{"model": "audio-text matching model", "dataset": "drum patterns on synthesised drum kits", "train_examples": 26041, "gain_aug_db": 10, "input": "waveform_16khz", "encoder_arch": "crnn", "encoder_norm": "batchnorm", "encoder_activation": "prelu", "encoder_depths": [1, 2, 1], "encoder_kernel_size": 5, "encoder_wave_channels": 64, "encoder_wave_strides": [5, 4, 4, 2], "encoder_widths": [128, 128, 128], "encoder_rnn_width": 128, "encoder_rnn": "lstm", "encoder_bidirectional": true, "encoder_rnn_residual": false, "encoder_rnn_layers": 4, "fusion": "prefix", "tokenizer": "word", "vocab_size": 159, "fusion_encoder_width": 192, "fusion_encoder_layers": 6, "fusion_encoder_norm": "layernorm_no_bias", "fusion_encoder_norm_position": "pre", "fusion_encoder_activation": "gelu", "fusion_encoder_mlp_ratio": 2, "fusion_encoder_head_dim": 32, "fusion_encoder_fused_qkv": true, "fusion_encoder_bias": "none", "fusion_encoder_qk_norm": false, "fusion_encoder_parallel_block": false, "fusion_encoder_inner_norm": true, "fusion_encoder_positions": "sincos", "fusion_encoder_connector": "linear", "residual_init": "none", "optimizer": "muon", "muon_scale": "match_rms_adamw", "lr": 0.002, "momentum": 0.98, "nesterov": true, "orthogonalizer": "newton_schulz_5", "adamw_lr_other_params": 0.0007, "grad_clip": 3.0, "steps": 2800, "batch_size": 64, "epochs": 6.9, "lr_schedule": "wsd", "decay_fraction": 0.4, "final_lr_fraction": 0, "warmup_steps": 140, "weight_decay": 0.0, "adamw_weight_decay_other_params": 0}
Rows from block 4 of the audio encoder, named by matrix and row number. Each number is 128 + 24 x the weight over its row's rms, rounded and kept within 0 to 255. All counts start at 0. Numbers have three digits each. After the name is the row's rms in percent of the matrix's.
# weight_ih_l0: LSTM input weights (gates i, f, g, o stacked) (encoder.rnn.0.rnn.weight_ih_l0, 512x128), inputs 0-63
weight_ih_l0.289 088:133144100113124169137106076128106123154150117109105177124135121161157141122106163118166105088149114119137152114154135152169150097103114106138137104148129128110111138136127115113117133119110141
weight_ih_l0.290 098:093117117164092130086091143125122132122136110095105138119122120159111094135111123083109166110109149158110150140136138116148141117160149096104131129117141100149098145163098101150118163128097136
weight_ih_l0.291 090:104097159106130137148161134118109110088192176090114121135134135136133133142130115100116135107136175120101117138135142154085103154095129133162140110184114121102137149173126136108083130109118134
weight_ih_l0.292 095:104109133127112172140137129148145084151125147147163118138112107161121127165143148143079163156132124127149137142194153132141140094087119170144120123126113081067133125119125127129129129117126105
weight_ih_l0.293 098:115177118110134095172140146081134130127106142136107142111121080140123136159123125098082117112122165139114134140100159132143119122116101098137137122147118200124110116117178143150116133133137133
weight_ih_l0.294 096:092122147148089151144150125118091121110126157168131092126101131147130108102140167160135139108133104103110142139131102127081189132138126151094138133111141158114161084142091130091171114137131112
weight_ih_l0.295 097:107127147094054132110152102150097115099178144127153150116124142129141108126090085166114131096102147112113092087090105110163138093154100150130110104130108166151125112130105125096123133141179100
weight_ih_l0.296 096:136169106104125133160127135104158137147096117136124136136110119172112138079116125137130115124100142144108124101099159161071163130149116121143135156098147126151153100121133137143135143102163154
weight_ih_l0.297 093:118096126101127140106126136167126146104138094091142133121140123118170115122137057102132150145123156093146142115120131115090140119141139117121185127120111143110132123129144114154142143124135147
weight_ih_l0.298 094:136145129126118144160078112120111122108114124098147156113124163107125148102107162090134114125111158115123096143127138168179142116110146164118136094107090118170115115121142116136135112136107113
weight_ih_l0.299 097:119141137097150122133061159124112155153065119105142126108125141118123131076132151116109164070140120101135118122137091173142139153107134125154150141146123152145125081098134128122128134130168163
weight_ih_l0.300 099:118161130158094108155101151116120135140157104160164096163076170139130144149124168138118204166114105133110126140141085102149134144161141131113152112117108111124108133110143121128140160153128128
weight_ih_l0.301 096:111172120130165186120147118193121105100090092143103146121151159120136103161156122146149127102103162141090082135152124098117118135165162138100102163126105095072150106111140120111103134130156143
weight_ih_l0.302 097:128132121123164134138098145156149119181120126138142156157094119145101147075137113103077106116095123107119164110138123159126133118146093143175124114153092109164140114125101106118137158137161134
weight_ih_l0.303 092:119141130081109149158155148147119129133080133119116143157196143116116187139137133095131104127144116119111137077093096142130070147095110163178144134134101159155132127098112123145156122121137122
weight_ih_l0.304 090:155166124127117134190106087107164146132137127077159114140121128145158165139128119130135135145140189138113101161111123092138135172162145145114118111100170132153136114134114135146142113096107107
weight_ih_l0.305 087:148132131125131144167090138137120130136089129133094139124112137074112143143106087119160097118106112129151113131119126166110118101179100131124138137176201167139110148120151119104074130117121109
weight_ih_l0.306 096:127129120148131153113132128157146103140116156093098142130170132123092152142115151149085139152099087164137096142144114100110133095174149155122122109125155115123120107129165127110062143150115133
weight_ih_l0.307 094:163191103075097139114141126148139125147142115153122133128164109117154107132127145120110095087138109110198128131114131121101109102161112142117177122142135153160109102108131173098117126088131152
weight_ih_l0.308 099:141107137130105136140104090152163127117104162134145132111147150105159127163143098119100179142141066128117137131114151148151124164118134133138117109125193133120154151124144143168112169112118164
weight_ih_l0.309 085:138163160106153124110128134128118092111135145123131115075098130154124144083123142145126100125133163089151158126104127142131115164124071130119099125112153176172123118134145128120160075096144165
weight_ih_l0.310 090:110110119099146141156140101193098142125158097130115114138125124154147150113134115118146105160146178154147138152132127121102147128111089139140150103131137132155178136083151129115116136137122134
weight_ih_l0.311 083:136140114086159106111144089122095135108085131115137119160126151128136164145180153124109147114107098098149083105113077138149093100152124113094156109166113176121155134135121119104146111139122119
weight_ih_l0.312 089:123109117151086164117119124134127134115164145160122117146137115159143115153108112120110128122169085079132145129115130090151161186130103130118144120146128154078123149112121125133176144135115160
weight_ih_l0.313 102:079101120144113102096171125090078089137149129101131142173100147133128098132163095156088107114124140108113113144150130124093094130146130121115151154154148113136134130136122152130117143178116115
weight_ih_l0.314 096:138105147110134146050134130142138142125116107144140112155161107132111103136106143141106148083119174185136103093096164100140166130119117173118081170144153115128117087128152163114109177145098149
weight_ih_l0.315 099:112119115146127161146092090082125113177148084108153109130190117175134152128126098160148121098139154126111144101115143086144139116142177074150124144127134131110126149146143160150089130154081116
weight_ih_l0.316 098:120099116130095158114114130147150133179126078129156096129150129159124130094124153145154136098097161153141065091097114115144128136179130158173126165135116113127079174077124140112147141116131126
weight_ih_l0.317 094:096125140119105161175154126113124146129120130154134138175063086128099160085128172161134135131133102171138141150096138095141090181109105140127102132156116135077142144101112121107155152110108147
weight_ih_l0.318 091:161198136083101129095072112070094080124150166093080109101115138147110143151175128113135131127149146113156095162098112136122122154139101136141125138137120127095118123149108128133121141114117116
weight_ih_l0.319 095:102113121136114109145102111137171129128094117134123084144155164126138138107142131096105139125101124144157111115113144096132117136176120116184119156093116115100140131133138091159108153185124136
weight_ih_l0.320 098:114164145164127136142127109124095168138118122118103112090091190080117146149165179102175118089118109146143130141151099159115127135113150128158143153148130097124124147113142113127107151128174138
weight_ih_l0.321 086:138098120139191122133185100095176116124076130103140160153132133115126111124113106161109176136163137141130123142131130092128110073139122167103164137102121101124141117140106100156089127116165112
weight_ih_l0.322 095:140152101104129088157148140067118111146124127146127137047143107130174098162066122103155149106080107090130159162119137136115111117123119139127136128149142131158125106139092160089170129088105178
weight_ih_l0.323 088:131087136125120168075091118111115138152092096107162086124107151093133141139109108138109112129145088162173158106186155153121119101141144106141133121135110166176139114095115133134141148112111161
weight_ih_l0.324 094:165108126126130155080142070135085142170149105133114130156104079118131103155103121168144105132124147121153116137152145148091144135113145105119166110123074154088153132098124114136104102104170127
weight_ih_l0.325 107:123096104096106113115116144172099126118104103134162085108100105140116130120116139151135126134142126155142183078116061125157129142141134115142100106166093136125111116119124103112153185112139131
weight_ih_l0.326 102:107149124180116095153139150140067154122148130115110095139155138112162175099138109100104149143109125117099107147088138138114148121139150137138056180150138143091098143132153165110139130183168149
weight_ih_l0.327 097:143116092071129149109164140109122176160177122109113147095066126122115124152146084133131118107158123180167121138127101166148118131139140148082124130111133137137149100122161094127098090117142137
weight_ih_l0.328 101:123192118157123101136148146118157171112152104109141122080153102144100123135124114128130159121132166077157083135089136143087135148137145118143161127165135164103145153115132124178095108108141100
weight_ih_l0.329 091:128139140088080147113131138152102154157115127140101099141085113114104122172150118127150134147103124161146118157135131115147107140128080139119145090158123068113118167137091146147106131111068096
weight_ih_l0.330 082:184126101127112095132123155133105097133106118137151142127160154177141120063189166130124148187117146105134116198120113122138113112128112114123145122133144099137127134120139179148095093131134152
weight_ih_l0.331 085:134091090162172165135118133122100143101105136160138125119112155108161078102173115142155142164106153122180084103120115097084119133100153155114110157103148111090093111137138173103116132156117117
weight_ih_l0.332 088:089162173127133087123118145114147143154138116168142139157121085143114083104101166125112164114102142162158093125101169123099094135154119116167065152104131134154107083115144156150159135130134125
weight_ih_l0.333 092:128141136122131095173153115132091129089136128106113127103093117097128079138131145120129150168136095144129150095144116105144118115139150143091155081120138145147112093156124136129129156118128101
weight_ih_l0.334 113:136088150148126119143152158111149130136108136141136139138127137121166202062121166112150149122175102111107150146131173112139122163117122104119143087140121147145160138127137134124109121135155097
weight_ih_l0.335 099:127128115113128138106156126102136104077143102116112134139088127095104099123127135142147115130093092114134153127126172157101099134082097150142109122142110138098088088110135121166136127169153106
weight_ih_l0.336 108:097182114120124131122173161080135167153111100141147139105151111130132116141153118140090103113145126101129083102128142160128102127137099111166104143183131117087155134125111136136079163138131133
weight_ih_l0.337 097:123100141146104130172156134116155123144099096159146098155132123161138129127123133104112152092129180113143100160135138135102164158140144154127172125152136113105136130095133119173116129098068095
weight_ih_l0.338 102:124143133164079157106124155086103135112113088164106114105106153146124105125107153126214123098085159106126121095119143169156157178107107154116100108120116118157100123112116129137094121147117127
weight_ih_l0.339 096:115095112122114160151139157157114081124152096116100085074123142084107147130124124129143151133112138117133152143140155082118131112132140154131127115082120110142166137153113139178116093106121150
weight_ih_l0.340 087:106137151117089136111134075110123112146104131136131109126180132112156145168103127092113109115130154193105120151084102108121134141142112137130122104113100155164126140152135157111120120182180124
weight_ih_l0.341 096:130151130145167123118153138131145167141114133140142131111131148114103112097162152121107080127098149137149122151114158127097120106129108108126077114093175162129110128118106141091141126139102141
weight_ih_l0.342 092:155116116140143138109143114142124135134161151181135150100121125171141113057093147144134122140109142063158089096164091099107098141133084127103109107130146111127118157145106105129114159139131108
weight_ih_l0.343 096:089166185121132144131111159149158168099131118136117130129143125113155124132091145103145169109111106144161136160114115184135148116132131150121125147105119121139132119109122119138108108134134111
weight_ih_l0.344 090:099142139108128166103126128094086177135169174149153096155084112155141072159108122144095102141105120104125091113152122109112129151107133122140146104132142109116131154096107118155125138093119102
weight_ih_l0.345 098:133128151133083107171121108153110127131141108167135137139125148126087121073154145120104122098126129149135104185141120131127142109123092130148149130118121086139095133134148149133171167122117101
weight_ih_l0.346 104:165120138151141099119127156110163143190089107142122079118093136070120097101084127147154166146131100070142111088138118146145110131135150193156119127103105127131112087127124138159113149140168133
weight_ih_l0.347 091:111143172122112160141123120107118103105117115093145187111108114136126092111126121112097082116131061163115092127136125166111160128103143096172152103164115139120149179149192154125101108134116166
weight_ih_l0.348 100:100134139133069148118126162159099076108140164125088166105163106095124148156141144135064164114092129154130117093100137110144113145147092106153147158120138133127156135154139140136142106128110146
weight_ih_l0.349 095:130097127112107061130146136133143141115098143168124142100146144125133166105144134189072109127162158121116094135133100152101152126106138082141151140142152109082150096124100090128138157107189138
weight_ih_l0.350 098:159100146101129069156143102129148169145146130135130133128162107111114115132155143176113119127116145106103127061128147162163130112119095154116139108129106109170126176100132141139125111111150103
weight_ih_l0.351 093:123096140073100133157173121091163112150189139162130125165124127094153095135178111090157141096117116081147081137110098109116120127113120087105137161095134084147131142118124132136131124104176100
weight_ih_l0.352 091:116148120105117118113090106161131133126089112162148118108140122078124108105157166129118081123140090133080098113120165112147160120140081156103167115098107182144125129109123136119106152125160118
weight_ih_l0.353 090:134175119144095129091135161116151130131093126167120149143163121135123130166118143131132139133128139108119122089081109126119109140149114166145162157130129138154112145089089167117141123113170066
weight_ih_l0.354 102:134160136125095147126159106112122154159109098128124168136076152092113095130185148126162169144194089124093107118148116132146115161105112136111123140142106114158099114121101125161130138136119089
weight_ih_l0.355 091:111154164148155156155108167095133127136118115106148155128131142076121137103114153130044178109133096112120141128141138099142116110114147144099102120114133114095131157134129139123099173118131079
weight_ih_l0.356 097:133162176123154126148167073082116102134112131111109151160093108111124144167147124113142132104092107102122152150137158146125104133161122151167118130136159149143141151126124164078085142143120070
weight_ih_l0.357 093:146142162108132144128121125106122147147139116149123138113106142123120112145140104136111100133119122182148112114079123134099201151118119141146122113135107147141111111169084115105086114142115229
weight_ih_l0.358 093:143121150139133122126130137161123136143165142125144109158115121098126142099122102158112133096115158108148155123124097175126105149114106134111132169119118116127122146123088155123127104149126155
weight_ih_l0.359 103:170124123129140151110159059113105109147099121098134119115083113133125117103159115169190097128140164133101125135125113130133127152105159145134119117165101114154133109158186109134101132138128115
weight_ih_l0.360 094:148122095143144144137126164103133117119146146157137108107143124107131084122130105103152086111130151142131207096148114138131157128101104106122091118131162095177172145139108119089147136123110128
weight_ih_l0.361 098:141133155139169108106133127150122094109134111158117127124144109152173138144121140141104123126110136106107134115106156125131162170095101126163104107091137135151108120101109137141135116187121105
weight_ih_l0.362 094:139124083091093090092108091142099090106147131145141110122161148128123149117130134137163131165153136136156097139170172096131156154146117165149106096153124139143089107113159116116190076129126196
weight_ih_l0.363 091:159110155115129145119156073120098147136105122122133100127107118102128119153138158141120118147126152159083145108163122153141121107103071096109127138167134165098135113117112105158150081174096076
weight_ih_l0.364 105:126174137121108132114137115113101164077142127143164153145113139142138132119158147148183111132167138111105105143077138167141115131134146112108161111132133133118189120106129126137153101121125109
weight_ih_l0.365 090:124113148106110122090133135128096134112159136150122148121125135157181110131111136090167129170136094153140124121119147113151115138082139115168073173115136130110132161130103119125150155146148126
weight_ih_l0.366 099:110127153137088131121186147161131117154061108105106144106111126105168080137144094139103133108166148111125144162128127084143139136130133107151134163139120146084099130151153142132160128123124123
weight_ih_l0.367 094:123101116113146159129172100127110137170125134096187169122132153094173147115117151129188131128162108107114139125115123142111150122141150160133151111121116128112090158141127112128139143159138124
weight_ih_l0.368 092:136069140116125153160099128188151121135145134131117099132131098135130062163185117144124141132118116160161107119094154118113118144100132149086132122098099157163168161129139121160155129146116114
weight_ih_l0.369 095:109111167122157120120134099119152173132124123144102179167110154158139117179147057127083069117113142134152105120168132118145146129098148150125136159174092097150151160126167127138089088130132151
weight_ih_l0.370 095:092126111138130147109110145144138121159147057071100100121148109125150133152140140131152117144119118131149093142131130114091148134130142146163166173159129181146167129127124128129143121115136169
weight_ih_l0.371 098:123110144174165118122100130119103131143116083119110082157130125096156126161127115114158133150101162180141136132148146114130146094106137111136141181093112103136118116099135063125081147120107116
weight_ih_l0.372 097:189145101117107118096125147118106117170124105181119143155133169133120163114128133097104154151100126152131126128117164147106133112107089117122133073132108166159135094154086099137153120123157099
weight_ih_l0.373 100:126147120136153162119139146098148163129134166109102107113120146106148114123100157127157116121150158118135112088094127092138171163115073136134148122115120123113103131131141129123124133115141107